Weights of a small autoregressive pixel model.
Model: 6.42M parameters, layers 8, activation gelu.
Training: 26400 steps, batches of 128.
Data: trained on rosettes with rotational symmetry, 195000 training examples, 17.3 epochs.
Rows from block 4 of a small autoregressive pixel model, named by matrix and row number. Rows with one number belong to one neuron. Each number is 128 + 24 x the weight over its row's rms, rounded and kept within 0 to 255. All counts start at 0. Numbers have three digits each.
After each neuron's rows are labels from the 100 images, of 14976, where the neuron reaches its highest value: "top examples" is what is common among them. Only what is clearly more common there than usual is listed. The data: rosettes with rotational symmetry. In brackets: how many of the 100, against the usual share in percent.
# fc1: MLP up (model.blocks.4.mlp.fc1.weight, 1024x256), inputs 0-85
# fc2: MLP down (model.blocks.4.mlp.fc2.weight, 256x1024, transposed), outputs 0-85

fc1.427:152120084153133112100153135119119121148154108139146151174125115144138141114156146122134110118175131118112143113131115153136095094071120134130151118161154101124110152071148095124117150072100130106097160145126141135114140155106170098124142118137125128128129098
fc2.427:103125141149143162096152081090133110097137119133111183121120098157147135132058151139110099118113126140160089120156148167125123114077170125150152116134081119150121161145140156114136165135117128119110109147121086147058097091138087168125138157093108114096099150
top examples: nine-fold (59 vs 12.7)

fc1.517:114120134139122125126136148126126131121131159097103119110123159146127148118154172158109111121139108116134148149129122152148146113118113159107128129106138114134112146130117164144116138139104164128163075151157119109094104095151187110127144106177140114099117157
fc2.517:100156088108166158106098137125139156140106129138167147114138084147143151145156096145113141155145161117107085132125138138110118105157081137147122141124121147128165115141130118142124163137130164129097167174109112114132156143149108142083092149134100147138137134
top examples: three-fold (36 vs 12.1)

fc1.130:162168123109118103165190141113116089159126145110124113111103119104114062112143115103095130142118135129097145118134116118102118148115144108124109106160126078174095132150150097065141135111090108133110152140141126101088111113107122105143150133116092098128141144
fc2.130:081122138104093138083100121162146122119121098131108122182139119139128155147109102143147131103162134121165127129115136135148146113129125139130112144121150180089131105113123139175108109112145141117134124081136102161151140134151112153086113151136128158122137117
top examples: grey (53 vs 14.3); nine-fold (32 vs 12.7)

fc1.498:108148118105116128106135127144138155122131119132130164115157153096104142117156172085161064133101102097163124128131135131122165112092146099111127109181117115131119160123113138150136130110074110143125154144116113140116110142108138127142138141116136108136126150
fc2.498:142104141147113106123103094146179168144097145100150134098132132112119089174076150160128143108113125127166126106121112173097130163108120087141140095130112141116096114112103102129129153134132145100120138124145139119164138138111127174111136104144135147095124192
top examples: seven-fold (50 vs 12.9)

fc1.607:118129145131072163109122109123111113118156115142125106130124119085123104104128120118143097120146157159134126168143123091096103131134138224126116106099110158125126122113164111135093114093110132146141099115150177096149128123103114141093056120127131133123155071
fc2.607:140121111137134101145141123116127120163091148105111122121133141149154150130103101102109111159128146078123140105061141119124140139159120142136132108114119097175123135151144157129125137116165114125150151126121161147109098090140150111158168156136167104109095157
top examples: grey (43 vs 14.3); four-fold (41 vs 12.3)

fc1.446:109125134110123173167124102168122128157160128121164093104125093118102137115122143143135122126119137134155136133116095145129114126154151161133130129164143170118112154115142115128109129100119155131132148136166131098141118147118139144168125113123121150107180134
fc2.446:120134097151121145147101140116127129107104145144096171171143151120134120154137113150113087088115123115139123106139171135070180118106101087117155124113132097157085113130140161153131103124146100151158166123100116132079138089142127123104102160156123128103092087
top examples: grey (51 vs 14.3); four-fold (32 vs 12.3); six-fold (30 vs 12.7)

fc1.41:135108205117156159109147094147112108119122126075117128118146133098115140116139157100116107155102112107123138162118140121140126162127131096101118128138110091135117140172045120102119109152134111151093116172149153139170128135150091149148142140139111140119122110
fc2.41:117130043123100092149128159113142140110161109153153162120115124169155107139095105148132134112132149143150122076165133139101124058125116131166135119117144160107119127078172098148117138099112148091159148121115146134106117119103161104091113102113134104127145142
top examples: nine-fold (68 vs 12.7)

fc1.707:160162152157134179147122129145096070117141156109157092095093096125145070102167100098164156120143126074150135167136093134140160144120131139116096099165096142156179127171108153125137141123150108123156113150145137137156119125154155124092152121144150141161135144
fc2.707:130092106081144108158164128148133156142105118143127122151176126173095156135123137154098129140106090159128144145117101109110155154126147125159136127125220131133112144116155117070129149134134131159125133122131140130044137113131150091127115143164106112113138195
top examples: vivid (94 vs 14.7)

fc1.616:111107119094114112164088119154090163110121145166157081155161117152145119124132110137179122136137130138134154124121103109139147108144138171125134139112111128060137164098121100123133144117171122158146089104137139102103110105108127099109109117104147178143122105
fc2.616:104070120107119122119143126091121143132138151121114117101110153164123093143081156142137113131125091106105127134093118120089088154109157101162110130134179157144159154118128143083130105092131093128130121120137154133121142118114141137135117149103157112122172161
top examples: vivid (63 vs 14.7); eight-fold (57 vs 12.5)

fc1.54:130176129138107125077154137095145101117123111123100145086124141133105091172164139122125151106154086119105118149112131103132167061126116212149125138138166123145139134122175144128097113131131094128139136122125133110120189138064127135154130107086085130159112126
fc2.54:159086134107116096115138132134133110124122092162113098131137109092116124125105173142129099140069159126173160124128133132119089133119171107076148093136108111110120157115083114109131158106153127103157095116129148139148111126128115161108156135136189128129171147
top examples: seven-fold (52 vs 12.9)

fc1.496:148112145137101153162136104130092107105145179126107131134135131124140101099173157121164110100160119082173153137114127114142151139096149150121081153136093127149118099138084144140155123137112132115139118141143140125136104124150144186133085114091148119134118105
fc2.496:136117066125165131141149125140123130114123133122139165122123117168103102142145120106149106146124121142121092129112103086111161130122137099107138159127189154157136142134142101117133125175084128106152110149123121081140127156135181113128153110166114118144123191
top examples: vivid (100 vs 14.7)

fc1.520:115132122140134141088095122076122084115126109147137124155123169161106084120119166130132129108142117196181155165099149137128066154143164165114098124119145173153109108138081104124136143121143146127168097118129149149115156118120149161116128115102109134113114131
fc2.520:069151172109146090121175110183133171116115132113138149070137096107130147131144095149126127142110109133110101108140077130112143111129165121125089115129148083115080088116142142092096108104125145122118127170150102115101125133144113138132123130134132125123097113
top examples: grey (76 vs 14.3); six-fold (34 vs 12.7); ten-fold (32 vs 12.2)

fc1.763:128136101133112148132142161087085104150060147108184096154111161127122122115135163142132154084121146141144122109156127129159139110117139084138133133157132107139125108106105143157119122123158072156120118098127116127099115106127078094115153048111138144151103114
fc2.763:089155160099135169147121122108123142139124148149129135119136105162160107140117120121092119184145105116117127108095144158091124178163147049152128116157101132164121154109113122093105169113150105136141123152156166126131100135122096121122120120102132114127124133
top examples: nine-fold (52 vs 12.7)